Rows from block 3 of a small image diffusion model, named by matrix and row number. Rows with one number belong to one neuron. Each number is 50 + 15 x the weight over its row's rms, rounded and kept within 0 to 99. All counts start at 0. After the name is the row's rms in percent of the matrix's.
Before each neuron's rows are labels from the 100 images, of 14976 (inputs lightly noised), where the neuron reaches its highest value: "responds to" is what is common among them; "patch colour" is the nearest of a few named colours to the mean colour under the peak. Only what is clearly more common there than usual is listed. The data: single printed letters, digits and signs in grey, bent and noisy. In brackets: how many of the 100, against the usual share in percent.
# fc1: MLP up (model.blocks.3.mlp.fc1.weight, 1152x192), inputs 96-191
# fc2: MLP down (model.blocks.3.mlp.fc2.weight, 192x1152, transposed), outputs 96-191

responds to: serif (52 vs 25.8)
patch colour: grey (77 vs 12.2)
fc1.163 113:48 52 53 72 47 55 50 55 65 60 56 54 50 59 61 34 77 34 17 79 50 50 37 48 52 64 36 60 39 39 34 66 61 59 52 34 48 79 73 45 30 63 35 31 46 43 81 49 21 90 51 30 47 41 25 51 74 56 43 23 72 40 24 32 38 55 24 65 46 56 45 73 15 48 71 28 35 22 51 48 52 61 55 58 34 18 35 44 57 43 37 71 54 63 55 58
fc2.163 110:47 54 40 57 46 51 57 52 53 53 59 76 30 43 18 78 57 49 53 56 63 38 43 58 35 67 25 55 48 41 32 76 87 66 63 33 42 66 45 48 50 58 66 64 35 33 48 42 55 45 70 39 33 45 35 54 50 58 46 68 53 45 54 54 74 63 31 51 36 20 35 48 48 60 48 49 49 69 64 37 59 39 43 45 30 44 26 68 64 28 70 32 00 48 43 55

responds to: serif (53 vs 25.8)
patch colour: grey (40 vs 12.2)
fc1.581 092:47 55 75 30 43 51 44 39 51 68 58 38 50 46 38 44 49 52 47 40 51 40 54 46 16 59 60 58 31 47 37 30 46 61 31 66 00 57 68 48 71 59 54 46 48 47 59 33 61 22 72 57 56 30 26 45 25 64 53 78 36 74 48 55 53 50 28 33 54 37 60 50 53 58 43 28 42 77 44 43 63 40 34 32 72 40 44 63 44 43 16 54 63 61 58 61
fc2.581 095:45 52 32 49 56 43 69 50 78 43 49 62 57 50 59 55 57 48 57 64 76 51 31 68 41 71 57 50 49 49 58 51 50 90 31 51 31 62 79 41 89 42 61 45 59 67 53 46 21 36 52 43 47 45 60 59 18 42 51 52 53 84 35 70 56 61 41 47 36 50 60 54 61 28 38 48 36 51 43 33 57 19 21 45 72 67 67 36 56 70 56 53 77 48 36 37

responds to: dark on light (65 vs 39.8)
patch colour: white (76 vs 35.4)
fc1.378 091:35 25 61 48 55 72 66 58 38 72 64 54 46 59 47 61 50 45 38 47 53 31 40 49 44 41 53 63 56 63 31 48 39 82 63 47 62 50 65 27 07 45 38 61 62 19 62 47 32 62 70 61 52 38 42 64 87 42 67 50 63 32 49 61 35 75 71 23 50 30 39 54 64 51 48 25 37 44 36 72 19 37 49 64 58 49 49 45 60 28 54 42 32 45 63 57
fc2.378 112:60 48 71 25 44 43 51 45 62 38 69 43 51 82 53 36 51 23 52 23 69 84 31 97 48 48 62 76 43 79 17 67 69 61 64 37 42 56 42 35 42 58 40 59 48 69 36 43 42 61 55 47 57 52 19 78 48 39 43 65 38 49 50 78 44 57 38 70 51 67 43 21 19 53 37 21 60 69 26 47 38 48 63 49 37 42 52 48 58 40 32 67 50 76 57 58

responds to: serif (53 vs 25.8); the character @ (31 vs 1.2)
patch colour: grey (93 vs 12.2)
fc1.626 094:42 28 51 31 42 62 33 53 74 67 13 71 63 57 56 54 39 61 39 37 29 34 48 45 61 29 67 55 62 34 68 55 30 30 53 34 37 47 39 58 49 52 66 44 47 35 39 55 54 87 64 50 26 62 75 47 59 52 25 52 45 29 62 52 33 24 38 54 56 68 55 62 43 54 68 47 44 56 43 50 68 38 44 47 39 57 61 47 21 65 50 38 79 43 69 68
fc2.626 100:43 45 44 64 47 78 36 56 67 58 38 47 57 52 35 66 64 42 49 63 42 65 69 26 46 42 28 47 43 44 50 56 46 72 39 59 71 77 73 54 39 52 67 99 31 44 44 30 48 45 41 81 33 44 55 58 54 47 70 54 65 65 38 49 33 20 54 41 80 43 41 53 68 53 38 18 47 59 46 46 57 35 56 42 52 49 64 60 58 62 50 63 79 36 69 41

responds to: serif (54 vs 25.8)
patch colour: grey (84 vs 12.2)
fc1.240 106:41 51 40 55 36 10 46 63 54 79 78 39 66 31 77 68 45 39 31 55 58 63 45 50 49 56 59 46 38 39 28 39 67 38 69 71 52 39 52 66 53 50 37 77 73 56 54 22 56 44 66 37 50 58 47 49 50 86 34 10 68 49 39 45 62 53 39 34 62 40 46 40 52 66 49 50 27 64 30 61 30 57 40 76 56 64 40 59 55 49 41 41 57 78 31 46
fc2.240 109:45 52 59 72 47 67 18 40 69 47 43 72 57 69 38 29 43 53 66 74 62 53 33 53 56 29 54 22 43 35 59 41 37 46 47 49 42 40 73 29 56 56 49 50 25 85 21 33 45 39 52 37 40 62 62 49 53 41 63 67 52 56 42 44 49 46 31 68 44 94 79 56 35 70 35 43 64 37 63 64 34 44 68 31 23 50 55 73 49 42 86 66 71 53 54 71

responds to: capital (69 vs 35.6)
patch colour: grey (76 vs 12.2)
fc1.27 121:38 39 02 51 40 43 71 58 46 53 38 38 62 51 58 31 54 50 37 99 52 84 60 25 46 42 51 51 49 31 41 42 37 57 33 58 05 43 58 36 47 63 42 27 38 75 61 40 63 16 41 59 35 54 54 27 85 56 28 64 78 56 36 66 61 62 43 64 40 51 18 26 40 45 38 50 42 45 55 67 61 65 49 54 51 36 31 44 58 54 37 65 48 63 37 39
fc2.27 100:47 30 72 53 41 27 53 54 66 67 23 47 63 51 58 67 38 59 59 44 54 62 37 43 79 48 76 47 46 47 48 61 38 69 64 75 84 31 16 43 59 48 42 53 83 33 78 61 29 16 50 51 19 61 65 25 59 38 55 66 28 56 60 55 66 37 31 44 57 62 38 51 62 57 58 43 22 54 40 46 84 63 49 65 35 37 69 48 48 68 38 60 32 39 44 46

responds to: capital (69 vs 35.6)
patch colour: grey (86 vs 12.2)
fc1.435 117:43 47 49 72 61 32 54 61 49 78 47 52 76 35 60 54 40 60 37 55 60 57 81 46 55 60 11 70 68 38 39 67 72 71 21 65 51 63 37 45 46 82 56 38 56 38 32 56 15 61 34 32 37 49 07 57 41 62 48 25 32 62 50 51 98 71 54 62 50 24 52 61 59 65 63 51 47 48 75 63 30 51 37 43 86 32 35 57 52 38 41 60 64 71 57 53
fc2.435 111:65 43 41 56 51 46 51 63 58 51 45 47 54 64 38 41 42 73 69 76 80 71 69 62 41 35 60 62 66 56 52 00 53 47 42 52 41 46 65 56 54 75 82 66 45 66 54 61 61 54 44 20 23 63 84 41 42 19 59 42 49 63 46 29 66 47 28 80 55 63 51 46 54 31 43 66 69 66 50 42 61 66 32 47 20 45 57 26 44 14 74 29 70 59 31 53

responds to: serif (81 vs 25.8)
patch colour: grey (61 vs 12.2)
fc1.316 113:27 23 56 12 41 52 38 72 21 47 49 51 67 95 68 50 26 47 37 67 44 68 39 60 44 61 48 43 65 33 34 66 36 63 55 48 72 55 53 38 35 52 66 23 71 48 50 69 39 73 57 64 69 49 42 63 56 41 30 68 32 66 48 56 67 41 47 50 46 57 35 69 32 64 49 58 30 47 27 69 47 45 31 43 44 39 69 49 51 51 59 52 52 47 59 44
fc2.316 102:55 51 47 46 68 36 60 32 26 93 41 71 55 45 66 55 46 50 47 24 62 70 31 47 36 51 53 48 66 35 48 53 31 67 47 50 48 58 33 65 55 52 42 51 42 58 61 60 31 70 50 60 68 27 24 64 37 54 53 75 82 55 33 36 75 65 58 45 74 45 40 90 70 62 75 38 45 49 49 32 42 50 69 18 37 67 46 41 32 68 41 81 14 30 35 66

responds to: dark on light (67 vs 39.8)
patch colour: grey (79 vs 12.2)
fc1.99 087:60 70 40 64 70 55 56 38 79 71 76 63 39 53 49 40 38 60 41 64 48 45 59 48 57 47 51 72 37 32 49 80 77 52 58 66 06 67 46 39 61 33 35 35 40 59 77 59 72 42 36 57 27 29 46 28 55 65 64 26 38 62 57 64 53 77 25 38 61 29 61 47 48 54 39 16 78 57 54 42 49 51 30 46 74 27 38 59 36 42 64 52 46 14 49 33
fc2.99 087:54 47 68 59 39 67 39 40 48 49 56 57 39 69 57 69 48 77 42 32 53 66 41 51 57 58 36 48 50 35 66 47 81 35 28 45 67 69 48 61 54 34 46 53 56 44 63 51 58 42 57 58 45 45 46 25 64 26 72 37 61 32 96 40 58 64 68 39 54 43 57 62 25 48 66 31 51 61 56 56 88 51 67 22 55 61 50 08 33 63 56 50 56 38 45 43

responds to: serif (52 vs 25.8)
patch colour: grey (75 vs 12.2)
fc1.301 085:72 35 43 37 45 57 55 55 60 39 57 27 77 40 46 49 14 54 40 34 64 42 36 41 62 50 57 39 72 31 65 53 31 44 54 52 25 59 53 30 47 40 52 74 72 46 29 32 66 67 46 21 56 56 66 47 51 29 39 37 63 51 37 36 56 67 44 12 55 74 35 35 61 48 64 60 29 51 35 53 66 38 35 52 21 46 59 31 15 59 58 71 73 41 63 52
fc2.301 102:51 53 63 22 38 58 45 25 06 64 74 63 37 44 30 49 61 74 43 63 41 36 61 68 48 60 51 77 55 48 71 53 54 23 28 44 52 46 34 57 70 57 37 14 36 36 52 52 50 31 53 57 39 56 52 48 23 39 50 40 33 57 41 28 51 22 40 82 73 48 45 55 41 46 61 51 54 40 57 53 45 54 52 18 59 48 57 94 51 60 28 32 67 47 27 62

responds to: capital (62 vs 35.6)
patch colour: black (90 vs 52.3)
fc1.112 094:54 60 96 64 22 65 19 65 79 54 51 28 60 39 32 29 42 45 37 65 60 51 65 47 43 51 56 56 46 56 24 52 33 42 30 33 44 61 45 27 67 78 68 18 48 53 53 42 50 42 64 51 31 44 66 15 35 41 62 43 60 47 49 40 54 70 42 48 65 46 24 44 59 43 61 71 54 48 47 61 62 69 37 61 47 68 43 27 55 65 41 56 66 58 52 64
fc2.112 089:68 54 30 58 34 60 31 38 32 38 55 73 68 54 80 57 47 42 53 61 39 27 50 21 37 58 30 52 67 54 40 51 63 53 55 45 65 47 69 70 55 66 53 38 55 51 51 39 24 66 53 64 83 55 81 48 40 34 48 41 40 75 25 79 83 25 39 31 46 36 37 20 31 44 67 88 50 62 45 75 42 31 56 39 64 30 61 63 38 19 38 58 67 59 67 32

responds to: small letter (69 vs 36.2); the character m (28 vs 1.4)
patch colour: grey (78 vs 12.2)
fc1.325 158:54 63 29 80 63 46 54 64 71 85 52 50 54 51 51 34 52 29 49 28 49 51 42 51 36 41 38 24 50 60 57 50 79 48 39 33 35 89 51 54 43 70 90 65 52 46 43 90 34 75 59 65 47 51 57 54 46 42 28 56 63 36 50 31 59 47 55 58 32 60 60 70 44 40 61 48 47 67 62 23 07 41 51 50 61 14 49 28 75 44 57 26 57 42 68 49
fc2.325 142:38 46 78 55 18 35 50 47 28 45 49 42 27 51 64 66 56 63 55 44 48 54 40 42 53 45 50 66 44 71 57 50 53 69 63 20 41 45 52 48 51 70 17 54 45 36 40 59 63 61 48 63 58 17 45 56 58 43 64 62 60 36 28 70 27 33 54 23 54 77 71 73 49 44 56 66 42 20 30 28 21 09 35 64 27 62 53 42 30 54 42 31 51 32 54 30

responds to: serif (81 vs 25.8); capital (62 vs 35.6)
patch colour: grey (85 vs 12.2)
fc1.727 103:56 52 67 54 64 51 54 41 49 59 36 57 75 20 45 63 00 66 43 54 40 52 43 56 46 49 35 63 42 49 48 88 47 55 53 39 55 65 44 43 24 45 44 60 41 41 73 47 33 54 46 38 73 55 34 47 25 80 35 53 52 37 63 40 55 49 53 76 41 31 60 48 51 47 56 53 40 34 11 55 64 72 36 67 25 55 80 55 59 54 52 42 70 34 55 41
fc2.727 112:81 58 36 58 40 58 81 40 83 63 47 74 59 21 45 26 17 37 48 35 53 43 14 45 42 61 59 58 56 42 13 19 32 73 47 74 39 45 56 30 72 34 55 44 51 46 42 50 63 37 54 36 56 43 35 42 61 32 36 43 66 36 52 69 47 71 52 54 49 42 46 41 50 80 54 76 54 51 47 63 47 48 58 69 80 49 58 52 32 37 47 55 55 32 27 37

responds to: serif (56 vs 25.8)
patch colour: grey (60 vs 12.2)
fc1.541 090:24 46 34 51 52 59 37 30 25 36 37 75 47 50 41 49 54 64 61 35 46 35 58 64 38 50 67 41 54 65 39 19 56 72 49 48 47 58 58 59 61 68 48 61 41 61 45 68 61 77 72 67 48 56 54 71 47 70 54 29 55 56 28 65 52 14 47 68 54 38 22 51 50 46 57 70 57 29 21 57 63 58 49 46 10 46 54 32 65 49 38 55 45 46 36 26
fc2.541 104:94 54 34 54 42 66 39 43 60 66 41 61 59 48 62 69 43 65 29 41 49 44 35 40 47 41 49 37 47 47 45 50 57 53 76 17 26 58 35 54 30 44 22 49 51 28 61 59 63 56 50 49 49 55 37 54 21 48 65 61 71 52 56 51 72 45 58 71 31 91 84 64 46 74 30 56 40 33 45 53 22 36 67 18 49 62 48 47 33 64 41 55 50 11 40 51

responds to: serif (61 vs 25.8)
patch colour: grey (83 vs 12.2)
fc1.129 119:54 81 41 67 44 48 46 61 60 49 48 14 60 49 51 40 74 45 42 58 66 40 54 57 64 50 44 48 20 60 66 27 62 73 57 59 47 55 29 41 68 52 38 41 51 48 48 63 58 42 42 39 37 72 22 17 17 74 70 39 38 65 46 25 52 68 54 34 00 59 42 38 50 39 63 63 63 45 38 83 19 50 49 53 30 64 50 41 63 47 46 42 45 46 51 58
fc2.129 132:33 43 49 49 65 23 46 56 77 38 44 44 35 68 63 64 84 39 63 43 31 81 33 74 45 48 68 47 58 68 39 38 50 52 59 12 34 36 47 36 07 61 56 51 47 60 48 52 52 30 54 52 29 35 42 40 60 43 55 53 60 50 73 49 57 51 62 57 15 58 30 48 50 61 31 47 36 47 62 56 46 36 31 36 55 49 19 53 51 46 42 54 85 53 47 69

responds to: bold (91 vs 46.7)
patch colour: grey (66 vs 12.2)
fc1.390 116:48 53 38 56 45 55 43 42 59 30 62 28 45 65 34 28 46 46 49 41 32 51 31 52 62 41 57 52 67 58 68 48 65 51 32 36 26 37 46 47 46 25 49 61 60 66 68 71 60 46 59 74 60 42 72 56 60 21 57 29 32 38 99 42 22 28 22 34 61 49 54 61 13 62 61 50 65 60 34 80 36 51 41 54 48 59 62 41 45 48 86 50 44 52 59 36
fc2.390 103:20 63 36 59 56 29 34 59 39 65 65 70 41 59 54 49 45 47 32 92 59 38 24 34 56 76 59 53 45 52 56 43 23 55 63 53 41 71 57 62 39 59 57 55 68 44 38 68 40 36 31 54 84 74 20 25 55 68 60 88 64 66 47 64 53 48 47 79 48 67 44 47 67 58 43 33 54 51 70 49 42 84 45 53 40 38 23 51 80 59 49 34 44 58 80 64

responds to: dark on light (84 vs 39.8)
patch colour: grey (52 vs 12.2)
fc1.476 082:54 27 86 60 59 51 60 48 64 40 53 66 52 61 43 50 51 60 55 71 49 43 62 49 45 39 43 46 45 41 48 40 67 42 72 77 52 67 74 62 68 48 59 84 62 43 70 31 71 66 46 18 41 42 32 71 48 41 80 78 67 54 82 44 67 59 39 51 55 43 53 61 47 61 46 72 14 88 60 40 19 37 58 45 69 42 63 23 70 78 49 37 44 74 49 39
fc2.476 087:45 36 48 49 68 75 53 53 67 33 68 55 67 80 20 41 46 19 49 48 50 31 46 87 36 51 45 63 49 39 71 74 43 58 30 57 40 41 71 52 45 34 45 60 29 57 50 33 31 55 56 25 76 53 14 35 45 71 47 66 53 38 66 66 33 59 50 72 57 69 70 64 65 51 54 46 47 52 19 18 47 58 58 93 42 51 28 78 49 48 47 49 41 53 53 58

responds to: small letter (66 vs 36.2)
patch colour: grey (94 vs 12.2)
fc1.77 118:46 47 53 55 67 33 46 53 46 45 69 50 37 52 81 41 52 55 64 65 62 35 46 45 48 23 36 31 83 44 49 44 42 52 49 36 62 81 58 59 46 23 47 42 42 67 63 24 48 72 52 26 39 44 40 36 26 32 55 56 69 41 52 35 42 40 52 27 42 20 52 60 53 73 36 77 72 55 59 52 58 45 18 17 16 30 49 57 47 33 22 71 45 33 35 38
fc2.77 116:41 49 37 43 43 77 11 49 28 43 45 70 26 65 36 64 48 36 42 53 44 43 53 49 21 39 56 19 41 49 59 69 26 66 15 57 47 54 43 68 51 23 57 55 28 43 45 58 62 85 53 35 53 59 44 31 52 79 48 32 63 67 52 42 43 32 28 66 28 53 80 04 32 09 56 57 30 53 44 60 33 33 58 20 51 29 43 55 42 44 81 70 52 60 57 64

responds to: capital (71 vs 35.6)
patch colour: grey (56 vs 12.2)
fc1.501 111:73 59 62 53 75 48 89 48 70 35 33 66 64 30 21 28 51 59 28 50 33 45 42 50 39 31 33 55 45 45 64 63 49 37 64 76 55 45 47 53 50 45 37 56 61 13 76 69 66 36 32 53 42 61 53 62 46 56 60 67 57 57 58 64 42 51 55 59 35 76 44 51 53 57 42 53 37 66 37 66 36 43 66 74 48 32 61 32 27 24 47 33 43 21 57 54
fc2.501 102:41 40 42 55 53 60 58 53 59 34 56 85 21 54 44 43 48 38 81 39 56 45 76 67 14 55 58 59 32 42 52 44 44 42 18 36 67 39 64 69 55 72 50 39 18 40 35 55 40 56 47 35 46 31 57 63 45 44 42 74 61 46 65 46 33 62 44 20 50 44 54 31 59 40 48 64 78 70 49 22 31 47 41 35 28 77 52 57 74 47 64 50 59 80 32 53

responds to: dark on light (77 vs 39.8)
patch colour: grey (70 vs 12.2)
fc1.546 092:62 54 84 56 46 60 61 62 39 41 47 54 59 57 69 42 76 50 49 34 48 34 30 66 59 45 14 44 40 40 46 54 50 32 15 41 64 52 45 33 51 33 37 44 57 28 29 53 57 62 63 35 50 67 52 40 39 46 52 21 71 41 57 51 42 69 58 12 50 50 33 46 51 17 43 54 58 41 23 61 32 26 64 58 47 50 59 89 58 78 75 63 59 68 69 42
fc2.546 105:52 45 60 52 32 75 39 62 50 50 35 17 61 34 47 40 21 54 49 68 46 34 46 43 25 61 75 46 46 40 48 18 58 13 71 52 21 71 61 30 64 45 56 41 28 76 64 75 39 79 56 56 37 77 77 29 83 34 84 57 45 21 43 48 56 54 35 72 65 56 34 68 49 74 75 41 37 52 41 67 63 69 57 51 57 69 50 43 47 35 22 44 45 58 37 40

responds to: dark on light (87 vs 39.8)
patch colour: grey (44 vs 12.2)
fc1.352 096:74 42 70 47 42 63 63 71 45 45 59 31 23 64 44 51 63 62 69 54 82 46 28 49 45 33 41 78 62 41 34 64 69 50 60 71 44 82 52 37 64 64 39 51 63 53 69 39 49 70 41 45 37 61 58 44 63 51 49 57 52 27 31 42 52 55 09 45 40 65 43 42 33 30 41 40 61 44 58 39 39 55 48 63 29 46 62 37 50 82 13 38 54 54 36 59
fc2.352 101:55 54 45 23 57 55 34 52 13 49 48 48 41 68 53 31 63 53 35 40 46 16 72 34 54 67 47 48 57 38 30 46 50 49 36 47 66 62 45 31 49 44 33 15 84 39 31 33 61 34 43 73 63 46 39 56 70 73 47 76 63 50 29 46 64 63 33 48 60 50 55 54 66 61 72 30 33 47 86 64 46 36 57 39 63 55 49 48 74 30 71 65 27 29 46 30

responds to: dark on light (86 vs 39.8); bold (78 vs 46.7)
patch colour: grey (56 vs 12.2)
fc1.234 084:32 62 57 44 19 70 61 19 87 44 52 41 47 47 52 30 20 46 36 67 49 21 74 61 47 47 54 39 67 23 62 45 54 40 51 55 52 60 65 36 76 38 39 40 63 58 67 49 54 41 34 46 51 00 46 45 70 46 42 58 70 50 57 40 70 55 27 45 19 54 54 59 43 54 29 23 36 46 49 52 56 52 85 57 63 51 62 50 52 49 52 41 61 51 57 61
fc2.234 097:58 52 41 41 49 37 41 66 18 49 47 83 62 43 67 45 28 18 52 55 57 41 41 69 51 70 50 62 49 60 60 49 69 25 49 83 46 63 23 44 40 76 63 56 45 50 40 32 39 70 49 38 49 43 40 60 38 37 49 44 56 54 73 44 55 68 43 56 55 30 56 27 48 47 58 30 78 59 15 63 50 31 52 52 36 41 45 36 54 43 68 46 40 81 52 45

responds to: bold (73 vs 46.7)
patch colour: grey (41 vs 12.2)
fc1.43 109:47 34 23 41 56 49 55 51 54 46 62 58 36 44 71 29 59 40 51 48 56 60 32 29 75 26 39 59 68 57 69 51 21 32 33 39 78 59 58 23 54 30 55 24 63 27 30 64 71 47 54 55 29 34 49 57 73 56 45 32 61 30 70 48 51 73 52 61 27 71 21 59 09 64 84 42 47 34 77 65 30 53 67 50 46 68 42 49 47 26 60 51 34 40 64 40
fc2.43 103:63 44 71 53 29 52 52 48 44 41 59 57 19 47 46 56 47 24 36 57 42 12 31 66 78 64 47 49 38 59 48 51 49 64 49 29 68 40 46 41 50 49 74 50 58 42 74 75 31 52 43 56 95 58 39 34 56 34 36 49 47 64 34 67 52 56 55 45 24 38 31 07 57 30 33 19 70 69 62 45 59 58 47 44 63 44 47 30 19 50 50 48 43 62 38 57

responds to: capital (67 vs 35.6)
patch colour: grey (56 vs 12.2)
fc1.482 109:59 61 41 42 61 88 59 63 34 55 41 47 64 33 43 32 68 47 34 65 46 52 35 41 60 56 58 65 86 54 20 48 61 58 44 70 27 44 57 74 30 62 76 64 64 55 49 33 65 45 61 40 34 38 45 54 60 29 53 50 38 57 33 40 27 52 19 35 33 87 27 65 53 35 51 57 45 42 31 62 64 61 39 62 54 34 42 45 68 49 42 81 43 67 72 66
fc2.482 094:45 49 65 47 60 20 53 71 36 81 51 33 39 48 33 42 48 50 48 38 51 30 53 74 71 43 57 58 65 57 46 58 53 49 25 50 64 67 35 85 48 43 76 24 51 48 40 36 49 37 53 47 48 41 53 39 41 71 31 61 78 65 32 58 28 38 42 59 51 46 39 38 04 41 14 47 65 47 34 62 47 58 22 29 56 29 38 57 42 61 54 33 29 82 40 70

responds to: capital (74 vs 35.6)
patch colour: grey (54 vs 12.2)
fc1.416 105:53 55 34 28 59 73 38 28 46 50 51 59 65 73 37 62 62 47 38 75 47 51 30 60 66 51 37 39 65 47 20 47 18 59 67 58 38 74 55 52 25 64 62 60 52 49 58 48 59 37 49 25 31 30 81 48 40 52 52 61 44 61 30 47 64 71 41 43 35 59 22 36 58 41 55 57 60 51 27 60 29 69 36 38 44 44 53 23 63 49 36 48 56 64 67 24
fc2.416 091:60 49 73 48 61 31 57 31 45 75 46 50 56 96 65 67 60 41 31 61 44 19 57 58 11 61 49 61 71 59 42 71 62 36 55 65 34 60 42 91 50 29 63 34 46 61 31 38 56 31 56 39 86 49 31 35 41 39 24 62 61 97 49 59 64 69 44 55 51 54 45 42 24 60 41 75 77 76 51 64 60 50 57 33 60 76 61 40 68 60 59 60 46 69 71 69

responds to: serif (66 vs 25.8)
patch colour: grey (77 vs 12.2)
fc1.265 088:76 56 40 64 37 37 60 42 38 35 59 36 53 54 57 52 46 40 45 57 40 42 34 52 53 60 70 41 56 40 60 76 65 36 35 31 37 52 80 44 60 39 61 44 49 35 40 43 50 45 39 49 75 82 31 31 49 72 67 54 46 46 77 59 73 67 42 71 63 65 33 34 49 39 72 49 54 45 41 70 33 37 35 76 51 36 59 72 55 73 39 68 52 29 56 65
fc2.265 091:55 32 64 36 63 59 61 46 59 65 45 37 57 32 43 33 43 31 47 43 60 49 47 75 40 42 53 34 49 32 40 48 92 83 46 52 63 35 26 21 62 36 32 73 43 41 72 59 17 53 51 51 69 82 64 44 42 33 54 50 36 62 31 35 92 56 41 32 34 27 33 47 56 44 36 23 44 64 69 52 41 49 62 55 63 45 24 34 64 51 56 28 40 20 42 51

responds to: serif (75 vs 25.8)
patch colour: grey (77 vs 12.2)
fc1.209 104:51 47 65 74 62 18 41 63 49 35 49 26 75 53 53 33 40 40 67 50 49 74 44 38 37 59 66 63 61 54 44 72 54 34 45 52 51 51 79 47 62 22 55 53 60 43 33 43 34 54 45 62 49 59 27 60 32 68 52 54 47 43 65 42 71 48 52 39 32 59 41 51 80 53 22 54 36 45 52 57 34 33 60 42 49 48 49 53 48 43 33 13 86 53 46 34
fc2.209 091:38 51 55 31 56 74 64 37 56 83 38 76 39 48 73 62 50 68 51 56 71 49 32 58 33 46 61 74 52 61 18 52 46 33 31 41 57 34 54 49 41 31 46 41 60 42 77 58 24 54 69 68 54 26 61 56 72 41 53 50 89 69 36 72 40 51 78 38 52 65 87 25 38 66 43 52 60 70 50 38 70 41 64 47 58 46 88 53 44 47 83 28 87 61 41 29

responds to: bold (86 vs 46.7)
patch colour: grey (41 vs 12.2)
fc1.676 095:44 45 48 43 54 47 44 22 63 42 04 56 71 49 43 57 57 64 42 59 40 46 55 60 45 58 64 31 89 58 30 50 47 38 49 37 07 67 40 43 20 67 53 52 59 55 50 45 82 44 75 29 29 29 70 68 34 48 63 41 45 47 53 42 50 68 27 67 56 60 55 58 57 53 39 61 49 43 41 75 37 61 58 57 38 61 45 42 45 29 50 50 51 61 65 50
fc2.676 079:41 52 80 39 55 34 33 67 34 63 53 46 57 67 76 26 45 58 10 66 77 39 85 70 45 57 66 48 67 74 44 27 61 28 76 57 71 67 47 72 47 58 45 30 46 47 54 73 46 61 54 52 62 30 62 57 48 57 14 66 50 64 60 52 51 49 69 67 32 70 48 48 36 57 40 40 60 68 58 36 59 56 70 30 59 41 62 49 56 50 59 56 73 54 65 60

responds to: bold (76 vs 46.7)
patch colour: grey (48 vs 12.2)
fc1.68 120:45 30 72 51 34 41 56 51 58 49 37 61 44 40 64 60 28 63 32 58 52 64 62 42 48 58 34 68 52 43 74 50 36 70 64 62 49 63 50 50 48 50 38 27 55 63 55 49 45 48 97 74 43 64 59 42 42 63 39 40 44 26 37 46 41 41 31 36 70 59 35 51 32 39 37 56 81 59 54 76 67 35 41 54 43 44 49 66 62 41 49 52 39 39 45 32
fc2.68 133:69 43 23 68 39 36 49 63 39 45 49 67 48 36 53 50 68 28 77 40 49 37 59 64 55 47 61 55 51 53 50 23 33 43 38 14 56 42 37 36 65 47 35 75 38 40 35 35 54 34 49 61 46 61 63 57 27 60 61 37 18 33 75 53 36 35 34 59 50 55 41 25 34 50 44 62 34 45 31 48 79 75 51 49 57 35 43 48 53 39 58 52 45 41 56 85

responds to: dark on light (100 vs 39.8)
patch colour: white (100 vs 35.4)
fc1.436 112:29 44 41 74 35 67 57 36 39 39 58 65 30 59 51 61 46 44 62 59 47 56 41 49 51 65 71 69 57 50 25 42 29 73 54 33 54 49 56 47 65 56 41 67 36 40 53 36 52 26 78 31 44 57 61 23 63 57 55 58 41 46 50 41 52 43 41 39 16 40 59 61 49 79 45 72 46 50 61 50 36 41 37 53 48 60 71 54 76 33 47 53 29 35 63 78
fc2.436 120:47 56 60 29 42 32 52 32 28 47 52 80 59 33 25 48 41 00 50 52 45 51 70 60 59 37 28 59 38 50 47 16 18 57 30 44 47 51 68 32 75 48 40 43 64 42 45 66 33 59 44 34 48 38 49 49 50 62 34 53 63 43 59 34 64 69 35 65 58 37 57 85 46 30 59 67 66 35 39 61 47 40 53 69 50 36 55 59 02 61 40 59 28 30 43 38